Rows from block 3 of the image encoder of a small contrastive image-text model, named by matrix and row number. Rows with one number belong to one neuron. Each number is 128 + 24 x the weight over its row's rms, rounded and kept within 0 to 255. All counts start at 0. Numbers have three digits each. After the name is the row's rms in percent of the matrix's.
After each neuron's rows are labels from the 100 images, of 14848, where the neuron reaches its highest value: "top examples" is what is common among them. Only what is clearly more common there than usual is listed. The data: procedural textures in two colours, tilted and lit.
# fc1: MLP up (encoder.blocks.3.mlp.fc1.weight, 288x96), inputs 0-95
# fc2: MLP down (encoder.blocks.3.mlp.fc2.weight, 96x288, transposed), outputs 0-95

fc1.263 087:178089125148163134146110184107127144143130139133183175136088139135130160165128159124130122114112111121140161130141145135188116148100100166097113113145171098144083129107101085145151118103122111131135144095126160138143134160153115113136109129104141136156139084120147100130110124107115154163
fc2.263 097:161164098118138109094092139114139102154106118151119146084109140096175144103139127127149148097101101137099084083153118107153168170136129157117130128096119160102094103123148122127127127095129157133141082144130150144149115149162155115173119140107099128102121127145165119161100149165161152117
top examples: purple; pattern colour: purple; pink; ground colour: pink

fc1.277 114:140131107162097162141116115098105169081169090096105147156141104180128121137145143119142107097123117096169121166101113100127131153127157148108115174117108132094130112122151141125123121155105107096118101116147132125111103127093142158164108083137157123108130086110173139156124130168135106160
fc2.277 105:144140150168156129087140126142126117097128131126126164112104148108134092138130137113137159098115100156139117148149128131123099155105121176087137176091155169143094094122176127152142118169090123151090144151129134150094100118153100135147159140115155127114131083105106112129149149158122148072
top examples: green; blue; teal; ground colour: green

fc1.8 107:119125099119119177141094115126109140154156142163150151156161118123167094116151116087137113150181118106137101136115113095130193153148147118121171107162142105089098138098136157115155117129118108137132151122148110143110122105152091136111159076136173147167135153137136110100136140144138158107
fc2.8 104:152117155131105144135145102137149154134151127111130111112108090125137117145129080162139173108154141152153082127174093114071147174151125106097154149160104158129108143173115122125137122131139130146123117117105121101125122091121102176127115150123131134087146113149076149131169093102141166099
top examples: green; purple; pattern colour: green; ground colour: purple

fc1.68 111:142163158123158128116075157118137115139117152094149096131102132082095105137131110100143122122113169118134091140109122164103169168161132127145095163117101118138127102144151105122095095118126157150107101147136104083111098122167152152166110149140136133105154093109098138086157129090145119143
fc2.68 108:113117144098064145113114161125123127137108136116160137117148150111109144120159153097170104162125087096121136145126120157120132158098180112115146139103155130156149158116077141122137122126124107165101098132133117162101132126091131135143095107113171072120160093150104157127170102135102118112
top examples: grey; ground colour: grey; pattern colour: blue

fc1.127 090:158148175118102134099087096111123151093134093086140132122135104148128095096090134118157098095125121144096118142161133129105145145182149124135125180139128098124147116124149110104163095123098101110125145089162130110117185117097140161157131100119117132155113139126149139149105094159154099140
fc2.127 092:115125116157140150122122135113120117119128125129171098080138132116148148122132120087156114085115140122156102147155108137105155187140091160102107134149128162124101132136165086130081136146129140134110113087139108112109093088126104130111157128101178088164153132150111076130163103143129168114
top examples: purple; pattern colour: purple; camouflage; mosaic

fc1.233 103:112137095159143101168160173134093113143092152126093094092128154101138098103165149098139132129138117132174157147171165116133123121180133122152146143091122133140140131131151172111157166165134117102143107153107156121152089160137140135091127102107107128125101165125110112099121097116140104133
fc2.233 105:136114089154131129128135115113075128180159129159123110125095094097128084126152138147142119134140107143090134104140155118102143134159131110106134147119096089095147101132140109169140166143152189132146142148098139151170122163125156130113126106095102174108131104178120111105147099129168137133
top examples: yellow; orange; ground colour: orange; pattern colour: yellow

fc1.102 097:111153131140124138141144163101156120094126116081090107142140104144153102090101120122156164119153117133140146082174090128169113120117134115159140121099156087152125125138168119167083135092125142135094108166111160116144117101155088168130106118120097157106149087113144153135120138108158114128
fc2.102 102:079126111105151137168112109152143134128076123108104099128157125141105086147148140147087163116089130160094085143119131144154154151123138144148148146134121104108148088118150157138106087115115123102145124163141131091126076160138135131163137107173115107133168126123115103137107094182119142145
top examples: teal; pattern colour: teal; seen at a slant; pink

fc1.244 090:145128070179138129125126104140171133144126097101099098134167156109094164141121177146097146116113125088112099160145149097121123132121155138109118151147162128112168120140117117119102151152108150121144120166098162171073131138135120146116115124131158099155122173119131095105162113130144165142
fc2.244 093:113108110130135101127135108118100145161142098075118132140117107102094172152087118116078088155109123140101131138115165187113140132136141126126123143134135118165132124149147158086083079138114102134169137111137120146144154147170137151170148161110116166119156139121098144104110085140153125118
top examples: seen at a slant; brown; ground colour: brown; white

fc1.203 100:184098146132122128123128085141171158119132123149111125100116120126084163118083112104137126107159112135132167142157129118129116165117093147136124135148152112110163176115082098128084111152101104167166114090144111136131157140112129091106173153146138132097136164090134115141133139106101109153
fc2.203 103:153088147099131157082086131155158161121132092131119107110152132117157142089119138130142113144110132136112100122147149150122126143163121118100095174134118135146169108097133109090111080123097104086123094083100130153119144162095081138175162122124126116105162124107113148132114162158136133141
top examples: pink; red; pattern colour: pink; brown

fc1.239 088:116113117145100128131123111123130119110082134098102106124091095090131110118121105169125158157154135140097081138149146148148164157148088117131119146130175154169114103122118075140080134104157136162136080123159155111091130130116099135121123137144134136099101121138093078152105124161105112096
fc2.239 097:108163163138131105115154116121135092099115101111104151139156120107116104121115152118095156168107114096084097128090117149110148170158081155119115138154141130127106146150140140128151131121132123159085110166147172123113094084102105135108119110081120108164104140138076096122154097119115140102
top examples: pink; ground colour: pink; black; pattern colour: pink

fc1.31 091:118171146125121157129125153089117081162123150139145115121136135098108129159116166142148161098129153122106106104112141091127136135095136150109120137164172085118091146146123078108141117131156114152127141148118153120124122133145120121138147081091133129103140102096199104147114073138155130082
fc2.31 093:118137134139151124103150115134117138147123123115153139110120162102164104123143116146169115117162076162122097136088108101136178104102172114172111091091121090147152121151112101108111161145140118120137115135114156100131132092104135095163168110137145109098077127136115094083135145107159135161
top examples: coarse scale; black; cloudy; mosaic

fc1.10 101:153081099144124102128129173130147146157092159141129116136175137117126121102161106112155116147152114082108157162139133091110138153133138124117140129133106154098168141158105145128119101181107146134121144084111080124085138164099117144145135100094181131145150109143135134170108142146120143091
fc2.10 097:123106136136110116088093128124154111117162106099156107139125092074120125138110156130114141146141174140109139140158105100088078181145109194089100150129098115105136102143127129141123148158119150167138107166148106084136122136105129143099160104098097114120127107129132137160165140129102124136
top examples: black; ground colour: black; purple; pattern colour: black

fc1.34 093:167112133146113134129151135119118126143097151116144108148160131118122109115155100143175110118146157119092122165142123128191155144129087174143130094148121100105150114090108141089159170130142095096089105106119191127130108108123146093131127086113131151165127131096173126123108095118142138142
fc2.34 097:117111168095102140117125130134138099095148115147113164149137157096163151154151094113128150133184111152150167161106124140114171110104143116144098091140133129079095112129127118160137114159109093147109160163124150127159123100096125103095118100163152088127160120153140155153150111099155139122
top examples: black; pattern colour: black; ground colour: black; cloudy

fc1.109 107:078134077153125153146169098132111120103113154098149088123141136149142108088151126118111138163162111102146163163182156112135112138129145111153166115101130153158155137159166163125096117115106161116130122125121131082163105160118132143138133105115113139128106155145143096080134107123173135137
fc2.109 102:089106117156146113151089112144099174149161144139085090094090143088088108110155154116145163109097121146147117148157144111086141094131117143126124118121135113134164114117130152163155148130147193096130130118115121101152134172085113141167158141128126141139118150106127155131133157148158131153
top examples: green; pattern colour: green; grey; ground colour: grey

fc1.106 102:152139132109159130137100157128111099097093164113104115107099086147093120135129107091102167130109161150118140155110127117128116164110166140152110129105146109088151144142133129150157139144088159138102159148167109123125173138147151159134123101087173101113127127160148151175147116131098078133
fc2.106 100:123087168081159090152172100145139100120142166102111134144128120145107156136146106118142133111105127102155103129152126127138110147080106103129085122104146095101133166116125127124137125137161148167096151114112098097089153136094172149169134151126147119100116146150107146162150105095110089114
top examples: orange; coarse scale; ground colour: orange; blue

fc1.236 113:155145128158132136141159139158113149101063156099129140158124123080128139123145110121149135151133131118159159109172102176127134117115151115176145096135129110165158127156151124084093110146134172135126125167104132128086168155141132180172141153140095132133131129124123128101098097127105115106
fc2.236 110:111160117148121115146113157171119125111121126136130136103119131136105093077170141109147163134096112110148088094156114158132099137122119147143154135079091161122104126110099101126148119112145156171154135113088099101113108157103097179160158108124121122133159093123074097117134120145108110156
top examples: orange; yellow; green; pattern colour: orange

fc1.174 092:155127151161148129104107145136127136152071113145100100129172103110095155129153142119160160119110195124174093100137111154107128137120137103167129168099143131161120134112112146151116105130119111135095137137122160155125138105115103110141123118175142144137105149133096158133138163167098087173
fc2.174 094:134145142132115118161137129127139104119150160098134110144137106089128133128116108100123101141093174158099126102113165132125159163129129110123129167120141157153155111100129118151160129121171154154119139160141119142147101100161157146167153098152085107154147091144087108180097191153114143109
top examples: blue; pink; pattern colour: pink; ground colour: blue

fc1.64 090:100098114154103134147126136099129161150124120173131148133132106133117137141136101128144110121136087125155094096072140098139132120109152137155097128149122150093103109108136082134187181137150153132104177106146187124131123092142124125123128136110173139172103121146175140126151153119156141147
fc2.64 096:087118125098185143159122138133103145116118123122150108172159186163117161126136123127105126100108101175157091128152147087139130100096135109125139127098109129152137114131174095154166095149123147148105119135091118088095120090098130133134149130129111107103147099106109092131112141123134141177
top examples: coarse scale; blue; pattern colour: blue; spiral

fc1.210 107:092161157148134100103128139120143092114154121133146130125161153165131133152127130109105113143131194103140117168095161148098124096090114131118155090117107163110121098109165123118095117113121090140146162172094152110087149125114171130119087130093113152094126088152145133103114133143138155131
fc2.210 111:140146162108131116149156139150108153112093125101092120098166130161109163124165155136131091162145112116092121103101120163105088147115143112138150155129143142086093105117168121078105109153114101127145116122132167101175139123130140131167157171138127129114149148140110127173147153139129150079
top examples: teal; black; pattern colour: teal; ground colour: teal

fc1.278 093:144143108116100169121086140122105156131153101133130125131097153116117092091140100093167165091171128122124155119130109148123103168135141118149133148111157122134137168113111116152131115164121101103089114083103086156167139132141099102138133083145163131104136127157167101142108111086096147103
fc2.278 097:124155123094137117149105157133156160115103092159158149099120118135117143129077103115120122089146110110143074174101153152091112136179122100107134113174123157124126087148128135132125109139113153123131135125127136150127088121131180111102170144144134143074180144128124133162136103132152155152
top examples: purple; pink; furry; ground colour: purple

fc1.249 110:092143109112135111115125147166092144154164151166127163167161094102158140112112109149144105103127114146169100083095136073109167112123163087149141134111152128168139140118118139140164160134128138105119118101139139120084170115150120153119146153110134132176129125095179120148131122115123146131
fc2.249 104:121115158125111122095170150171106148126094163093129153126130118119131160119109068137074134170098143152173106144137129084127132126137134112125129114131133120168137105113145103133174104089100109122140104116144149123144150095132144082116165155162141110125108176128132153116180121127138094143
top examples: teal; blue; pattern colour: blue; ground colour: teal

fc1.167 097:132121162141149126137105162125160107104123103098159172116128114109122128147176173132128099084098087122108148148103114117119132109147132120146159140199165096117151112114143094112164154120157128117096108154124144153082112113140121164120102130164141105132095157139169103139118104140120160147
fc2.167 097:113157111106137125132101131157118086140108177111148150160133135148134122156070078139128124120157126135147176124143115114160091119097123114136140144130086106153130166114101130111138079102108104115095141089118148124165123112095109086110170151104180140128139151103108133112156109153115158126
top examples: seen at a slant; black; white; pattern colour: black

fc1.160 093:139159117130133130155140123147160146164117108150112152172122135127097124093106121133108153131145158116146132106166106164169132100161091151148127162109124162164086141140106094141113153097157145166099074165109119116089149105141140119109130135177099141127135131102141092084133103096150136110
fc2.160 101:111136158148095119109124104169131114096151107134130087107105148079137088160142151149096143183156132132109096175114130140115097170154139168114140152101148128175103119129144114135116136145099153114144090133140154138142109130131152102129132146088146127133173150100080131106146109172104134109
top examples: pink; white; pattern colour: pink; ground colour: pink

fc1.195 103:117156141128146118123122118139172170157108115123168156132094152110090161148092117155165108111159144128123146109133142122150122154118122170119098148179175098115107139090098119172125159167126127150107139089156172117107138108126118127119130102130188113137120141134114115138113112157098137181
fc2.195 093:131119157114173157109105120134143142127093097150095112087128150133161144086129155147134137129110124145107118090113132135142141174133149147083103150093161150139098098092119136103137148113083128159123150138140174162122119101175154118163112106082092132119131114117160135148135176141089144113
top examples: purple; pattern colour: purple; pink; ground colour: pink

fc1.37 089:143119168102154101126166170138138110084093144106144115118148147101083116097145166125153149144126103124127163155100123127151082126088186091132124131129127126110166145096110146134160124121116157098160111128131149112089179153130107128122114157161107101111091129135103127105130102114109131167
fc2.37 092:136146154121109071105088111119151159165124168127152124172151140137135139111099115098143167121103128113164112137111109153107105090127121114122107101127082132103168117126148144147113129084125113105111130152108168126108112157124124160173156129169154099100164117142140135084164119147099148094
top examples: fine scale; orange; crosshatched; ground colour: brown

fc1.252 094:103133153159129131129129173158109132135090115138117145149148146143130092108127152124119104163083161101152081088110132159105114136135102099128189111135169131137129101144170113103143130185151093132123090140123188145141113136116101160140135126138111166149100099111166121123152134121155109132
fc2.252 091:142115151123115112152115101129152173126124109143097169109165161133142141092087181155166108161170107126103086120151085135176147130136105112128134153184115102131132106140107109106135136123119102125144162144100158103125137126093132081153106129145101112106119094119118110113104117151088155117
top examples: teal; ground colour: teal; black; pattern colour: black

fc1.30 092:103163116129125148107161140138105085083133092151123151141085130106139120100157129152118129091159102097115140084114148118143113095111107114137144136136109077110098159104110124133125150122182120110154139091131098112098149103127128088140163098131138091113124127118151092092131078105112092158
fc2.30 094:133101127134141143128120154147128140121103141134164152132117136098108163150123151103112166094157101145163080101153131123108171124153141108108105135125101102139153122084122126135158101108124152155149117115130098123142138094116088070172165100182141096163170101103088120099113113146136137132
top examples: orange; red; pattern colour: orange; ground colour: red

fc1.97 104:152121112107139119111103107100124134149176152158171151147064115171095122165089126116116095124102114122144148099127149102165154162124169142090113075151151113147093151117138118137174175144103130150132135113130121126158139136165126116152159147148154112157117139125137109143133113127094123164
fc2.97 103:111147152109169179160139107111146176135104081108101143145146169097113172095141154125085150131127092166123126140139154111130166127096167156097126108101156135123096138128136139114151120144128115101088107092138089091117167119143112119147123115115116127127094133110165141136136141171132129168
top examples: coarse scale; purple; pattern colour: purple; orange

fc1.142 086:152137112149136115129086156085128138140159122165109117086132126170122129114090128119165171128161106107090127167128128128144087106179159140108092144166108105123131135130110124160147117116160167109097116138151157084118097186120108107142130107140148144106121131099157168153128145101107129123
fc2.142 094:116127169091114179096113162136157148167073089097107100102152134145145118106106113134094145096116130130129143146102150106144109155196151126113169087146124124136110123154111102158126124117128162115151146101142157147152113120109136105155132132113154152112116122114171102152122097126101157095
top examples: purple; pattern colour: purple; ground colour: grey; ground colour: brown

fc1.213 100:107161168100174163093153157157145112109142134093144153142126122164157120099148119114106141129114128092131128105114115144114148089161153150151102130113120113112137088152090119116169121105143133092168142144106112144071136149121171105170128137147112134080124131105095144172104120113100147141
fc2.213 093:103119144124160094174123095117168176096113119101127113155169105135128120135154133119140139098118155138142122143160102145075113100128147126105096125135136164127123126152154127129124147099124107093125126102131088119116129137141167119154144142196084106069155116140106107149123171117099108160
top examples: seen at a slant; blue; ground colour: blue; teal

fc1.238 108:121093148180123118081137147147151124109131144161163125092160131124097130166100131117142116137131123094118138132144133152103113156148114165132107158122137157091126132125166143123108110173084091167173136115127080163114169120082123157182137140092112151126136121163137141157137118141134104130
fc2.238 104:127095131122126138115075132128121159157188120123144088104143152143094117156095145148126112127169127105156093151140147178152120168102120130127077169088099155083143143132118149127112106130149109145116127168135168109114131123156097113137151116142109104154122096151137117136170126144089160115
top examples: green; blue; ground colour: green

fc1.156 091:165147091127120135095141179094110095126086153090096147126145099109122119107112153148168113124139140072179117096123105171143110109124120135160170154101132155170159152137139128110149138137152128119104088107130105106098099116091168149154102141119141120138139128102148125142134129098107107151
fc2.156 091:144131112158151143133141088168140126140091145158066113142146133149174101154120123142083134134104082105140114102135105094137120182124098105122162126161163152125104109170165142166146136168115151097154159133144088115107128125156121165132103094113136104128093111156139130120112139141131131131
top examples: seen at a slant; red; pattern colour: red

fc1.82 084:165112153139096114128154095140106130095173152116147176129156080155106142143116138109095102123160152100166126155096120110173132155130115081090174119148124100129158140104102155157117160131081143121151122143134139130109105128100136106096167126110119132119112116158122151100100144164133127100
fc2.82 086:133079153098159115116166158164146107137173164150101109119136129178114146135089131143095131116107141144138148145090174083147119143112078137068092131125131128137114131129131106112105098111133129090125124154126127091171123163156136095157143143183118137148118132124112129113097141107119131115
top examples: blue; teal; pattern colour: blue; ground colour: teal

fc1.71 096:146120139120160152175173107126105097155109141099106115113136120148153118139139121147094162110105104143191106125142097184161139127146142170157103132152141101129128128114127131142136143160136166110152084131169120115078121164104138143093117139160151097105132148157138128136106103123098091098
fc2.71 094:098113135155184156130126098107147092161109123116099079125115112088096135094100120147097144137151144140111098124168089127092107144144143110134154162163122119168121112118131171177109120111102167131144098118144124143115141147099152150141126088150081111129143138129084132146111117119097103102
top examples: fine scale; ground colour: blue

fc1.36 092:127150139167148109124120175149095153112123120110128140129085159126100130173157102157156154137129104124120141121105149140164139101113115101146125107153152071135108086096133099113097148126121141085142120134166160134118173108183128108136141125099134111145154149129163141099145159105178163138
fc2.36 097:110126142116107116147158106127157156117149117139137171092131105133127095111198152137129148118135111151142089093160097108114150132111125105137150115163114157111141158140143116120121162109171107170138129165058117136117078145082159116121115149161116155127119102144118133114137142109082150152
top examples: orange; ground colour: orange; pattern colour: purple; ground colour: yellow

fc1.63 104:113126141152140110135108131091109120120142164122122129154132141127132139136119134158142110100178110105124105095105108090154184130130146134143105091123162104111116135139174109163182155139102093120144123086173151134110169084150136164135157129115122104178125132097135095151158133144134094086
fc2.63 105:084091106087130123161094180129129155115125109080158119123106156138131156152092110115115135131091150150101146147145111151139157112102151103164072115116126125125117159120169133171121132109102130151113125144123128151102112101094140168163115160120149148146152158133135116075158144107142142156
top examples: coarse scale; blue; pattern colour: blue; spiral

fc1.170 105:150119163107154109147162119076123135153092134096162161090109125165146130097146107146156112127121093144133107091121092126118098122167157144155147144172126123098117140162153111131147138141159175097146133129167129115119127147132166138136163184146160092088128173135146138114127132120131114151
fc2.170 104:171110186133141149111121152118153149096098092097130146126172115096100132140134159165125138115116174123118102100092097166085126150118143172114148115122130124146141106106140174108137137145111140148139112087154098134130136133123119173110131166158160110084126122117092140171130159143123152131
top examples: orange; red; pattern colour: red; ground colour: orange

fc1.113 089:169121151078142134149134132136165114140147141135111157148088119139107117132135104122112101122148148111126111149119153131155095154105092138147145122118145154104132102105093137175173153103127077125097116088145177181157142146121171142135157155133156137133099107146125147165099126130106163170
fc2.113 099:154152092153158136140155115111106145111151139167141145137102079150090128160172099119123120116138143150110105109150098135149140128109141117171145157112122161107190168134145148167157160157175116162145133133122099151115112119111114084162097127154086133109129105126140150124094103125145111142
top examples: blue; ground colour: blue; pattern colour: blue; black

fc1.115 105:140142169124142113107119147148148117167103139094137142133105134135149082137181100124102160157125153140099126129115092107118152144160120139156137159122163151154181106117131157158112158148118169099107146106157105093109132173145156113131089139161133135123161107077166144126147117085131137132
fc2.115 100:117109159102121136125119163128135148159107168133123158184138127151143168130125094147107119175136143111155115154127136118072122137105151136094118116138099160127165140142118159095135111098093092110098102102099122103131128174124157148154135093142145105080131153115105092124127112107165092160
top examples: blue; black; teal; pattern colour: blue

fc1.145 084:090146103117138171156120108136147139088139169127143133167152115188130102158131172105124130142103112145163152130080133094154113122169108141108160138158114127144150143141139101150140179155170138132106128136122119108136121115148143138149114116121153131173059156137163106145150103104119133126
fc2.145 089:141153134127168143116125102146170091099107113160126166136140147166131105165106153144155113123145139100153157146121120099145131136100109138122175131108145083153109117151154113103147083121098170125131084131146099108113113117102117127182171121155129118101113164121081145097134164150103150117
top examples: teal; blue; ground colour: teal; pattern colour: blue

fc1.251 085:148129109126152158136090131124086111107143148121174124080138134129098142122118212104152100088134142150137171141100148111167092117086120128131126139122103090097098134106115140105109120146117099124159132149092114126163099129140117136109119123130113156139080142131127098144161094099167107114
fc2.251 089:132145133117115084132150126161157181148114115122086121117151096143089108168080111105142106156132163141135129161144128140131137089096152124183084112094143126108112119149131101166111125088169110163129138138138103129163135134122148156164118175115100138125108137134078123129109113131119166147
top examples: grey; pattern colour: grey; yellow; ground colour: yellow

fc1.0 079:141129133108100089160137098080119114166111150136141139118116143150068154122149122101128137100146123096136167137111152145140120158167130084128114155135106142142093164124106104162095107157087136146147106109113164172128089111083147120133122100158102112143117156117118156121141097145096082123
fc2.0 086:106123120086143121175150135150083186128155147133129119113092139103120141122100140154135109105130133139113147099149158156115150145132112132148090145158119168133119150139076132146148118121093108111103110109140107127136103086183118135165137135082072150161129124099132154173142152110092137130
top examples: purple; yellow; ground colour: purple; pattern colour: yellow

fc1.32 122:104144120099108180124111136099128115143138124111105129114157129127130089102135125128120131122117159144157084101145093160081120158151127130114142178165130133083138149183120145103160116122125128165146110159083152161139145122077143107090136158133134107100096128080134155155160126153100140125
fc2.32 114:129115126130114083133133130132116155095125127113096099162078151127137175144135160130096125132129139136131128169140123118179137129141150128114099086112127096157151092073124147154115136116091096108129113078183127097106153145192116173123139132110133153147133096148121115142120161113151107142
top examples: pattern colour: orange

fc1.58 132:103152161117151127117125129147121125097106138122176120109165135144124112146090132093130164115113128119158091098164158133162118148111122159147180146154090083129159161105112094126119116151102134134166105119139096111075122150079106118144076111103164123112130116083140141128136097123133149117
fc2.58 121:138080105111097095119121140117141140119153143094149177150127087152089116126174134094144090123140092154106157105142118135145150138120126078171112164126162091102150131106097123109093124149169106119147158128131119144137138146131139084130109118090119075157113112108134108092092133107125121141
top examples: orange; ground colour: orange; pattern colour: teal; ground colour: red

fc1.22 117:129149104112177134092169131111140147120099145099140103148128146173146137101145114163139110129137129129132129152116091154132115091125158146182156124128125109159166163094159143107106093140111136102104166127102132137081125121138133168168153155108137103131168141122110177126103134087088134152
fc2.22 107:154132103174135118131124093147169077139141126136135133159118135142104108100157125151135152120128143085160142156165071134138129105154112165172150124137141108142134094147124144122136119135128137154169162125135117081141135142127120133128128150114169069076152129131098148151113164156093135079
top examples: black; red; brown; ground colour: black

fc1.52 108:129138113137151143155155164091151167081127174123130124152114125120116143133157142137111150104117114109098137160102160143118112130166137121115138108111105147112162087105158126141135155149140099101130136151109152102084099145086147167069137162163139115146110105120165160130164086152164136117
fc2.52 115:072138135164165112079136156110121178163117146109147112130132131112101117078152129131143109114083093133116116132157109147137138117151091100101154176165139107106169074118122132097103146149124116137148158143132129142121170120126136154181120134143129091142139140114124123107164099129106133163
top examples: yellow; brown; ground colour: yellow; black

fc1.27 090:091164146145137131090115138136091151147105096113117130171168134105092137135131124153127122132111094141155087133158105103138155147151145143118123135139103117098146145098118096149183152101149157099117164088149145132104130111096159120132162142131087169184111078136167129131142144132119117109
fc2.27 092:107120108140142106125111126120131109160143133115123177110131159140127132149109130165090109119139109170151145099105104102127103154107183106174085087110106136161097155130148102148150131147106094134117149121087107109117128148129101112142103164125129131131135152156134087086169128099167126189
top examples: black; purple

fc1.185 097:155100159100152085111131135140110170158142142129143133167120112160111130179121145161142139096173132146118123131103145096159091164127117096081164127109162141138097132115147144105116156131097124129097163090136150100135153109129111146170153107114133163154145113166162135116128118135113092085
fc2.185 102:141096143109135143125107131122147137135112098149099098153083152119133149167134089141112154104082145164107124125114163142157104142067170137118141089098137107122115131114134123117150155087126134107065137109113116100134166114168161126154149107141106146141157150160121104148138176110126097149
top examples: blue; pattern colour: blue; teal; ground colour: teal

fc1.61 093:150105160134121100134130142109131136122096094119133170124092125150122122087163128115147168072089074140154169093116116174159099156140132124154118085184103093122099143124112125130125148144150141137090128103135126099119122140156154138083145132119152115094097110149139155147140122153139101129
fc2.61 096:146099131086116157150124154138133154133100117113163171107147136135103122115141132154154133099116110102169105134121119156114099102079101091098154127153132149089133142097093141094108121136132152123124096096167153132166148143163112142142167099090120112075150169107171138115122112122104106116
top examples: orange; red; ground colour: orange; pattern colour: red

fc1.5 104:164155116130124119143093156162125151123157117106147126104127131100107141162131161153109136109127141120134102118174153122163154166135136162098113115147132124164118153101146077119107123123170146167126114087138142130131155131158154093138140130127124090152074108105105092089165093161150103169
fc2.5 104:097148140156128102106161097147109117114105146108167162118089124082146131159151161122107117173128117117125111151148105154095125147111133150091074149137151081105133153128132102110174137162099117152106131145146163109111129147142162099123143131124155101110143165102114149135163090134147095091
top examples: pink; ground colour: pink; pattern colour: white

fc1.28 123:103089136148116151158136168143108154115124127139105146069155121145150132120142160099137157119124087078132133122135127113112132111141162112129147151171152073111165112157124129103122147194104105112149122112113154093148148142139120092156126094111133125128092124100186096113150116118161121115
fc2.28 115:158137096153114133149122131104118114096166126144140154081161131118128121155180200136176125127154108134126104120126153106142171153134140077145107157148113091127154125076135107110104126131152162108123145107136153127132163138149113082171128112108100097108128112112128113128083135141101138141
top examples: green; purple; ground colour: green; pattern colour: purple

fc1.231 097:179097156145127102111142117105139111086148128145120144137145161145086159117147168084124144081124117083132146155141138159133099118179133119093130152123122128104114089108108120125103094155161139097147150085107100154114162163150154155154090120166095127126121149126112128134137085126122115146
fc2.231 100:091141130136102159162140118123092154146171128145148119145112089108143176160070107103107129176146105118170130160166116140129163110114131130106106104135129162125130135163106115127128117142088168137096091148139116103094124086119091132145156100125107164118123129156140128118172096142119111100
top examples: seen at a slant; fine scale; crosshatched

fc1.2 089:165131137135124105147135117135139177150097106078092139147166148103118118086158103095128137161118149123131118157158119154157132091110103090134155145131126148125134139108108132181084082131100092095096100152138120124142124154108091139134106118126153089097164139134124125163076137115127120151
fc2.2 100:094150130137114145097122148169165121167108099145102078161118122139159130117127100155141155118147134157140132109144123156106160109147094099088141117152113141153162094160112150164120102141094129124135117119099145087132125105111112096145155116147121106112163119143101093185097152172102101117
top examples: seen at a slant; white; teal; ground colour: white

fc1.117 106:127149117135099152121081125131117116122118100137176114119159109149140097117138121109163135156109116101165162163106140126152160176157165142143132124142109130147158126108126141076149156159116134142149150077125135144136111106122128134178106084085169103124143098095168111105173143133150120108
fc2.117 108:138152122163139119116113101169138064155168122147099121148091136108129115157164160124151111156143083097160118100110139115128163161119135101099145180112135128115135129145127123105101175140148111094135124148127144099139134113139163103093125101086160132091160130172096132131139128105105156114
top examples: green; purple; blue; ground colour: green

fc1.234 094:154137125144143147128145134129153157106092150120115140145124121160141117088111094089133174100112098105137144104158113167149149087151135117111112136169159088121134119135131155182143099138097107072095154081134174122143108128139105153148161128167157131141121156144103154113117097097123123146
fc2.234 103:111132126121151148152129119114141097145151101104125137115104120156155157106146107112080090108120097114097140121154092116126135119146108143133136129111151162120161127143129151093101104165124106159088167086167136110115145105155145155186109112085137116124132098149172144117073145102148175114
top examples: seen at a slant; fine scale; purple; pattern colour: purple

fc1.204 109:107097118140095079131123123153124166154138150182154159169148113137117162148162084123135142150148106103128111099098131072133165132126131065111162122120138108141108118095143123098130107097128150123126147133108162094094135126116099116110088152116131156129166111118163111093089114113122135122
fc2.204 109:080141149123187113146119129127119128193085158114131129127129112133137175124137085144116132152138132163109090120143140109097157160106152128093110107112105140145143122107166116125149151089085115133114108165156102080126157108149084154158118119111126157101085115154142111121125155137138108141
top examples: teal; pattern colour: teal; pattern colour: blue; ground colour: teal

fc1.111 100:165120094135166102143166119147165119109081148071095108097104131123112129131131169142087154094123091105123157140148091137142086119147131149131147115136140128121162127131116124147108130128110097142171098125166083094102157139098130123155110136155149136104092159098116158145151133115144097153
fc2.111 100:097075106101170144103163103118170100151137133179129096129141103136128142143107124123077128112104133131135112104156108167102138137123158096134128139163112142157164115129102149154127077105098148147137078127155138139122158131128153149122122115108145096145148142091133118166155113150161167097
top examples: fine scale; red; ground colour: red; white

fc1.247 104:102090149110121085119150123153117092126071134107120110134144132119140083088165109120141125169170117103101133137073140131154153147147068108124118120141163129128110142131123117116133098155095113132130142164103117129123142122118086089144130097142133095114149153169115153130104091078148148104
fc2.247 104:145095153163144078117101116136141140135145127162144127162143142107158163119119114114162125148149159128122120098158083111104154182148095116160140144143161107093106123150148145139155115128139164117106099106148144084164114114126135130112144094154101114102187123123095089142161097104156119138
top examples: black; ground colour: black; pattern colour: black; brown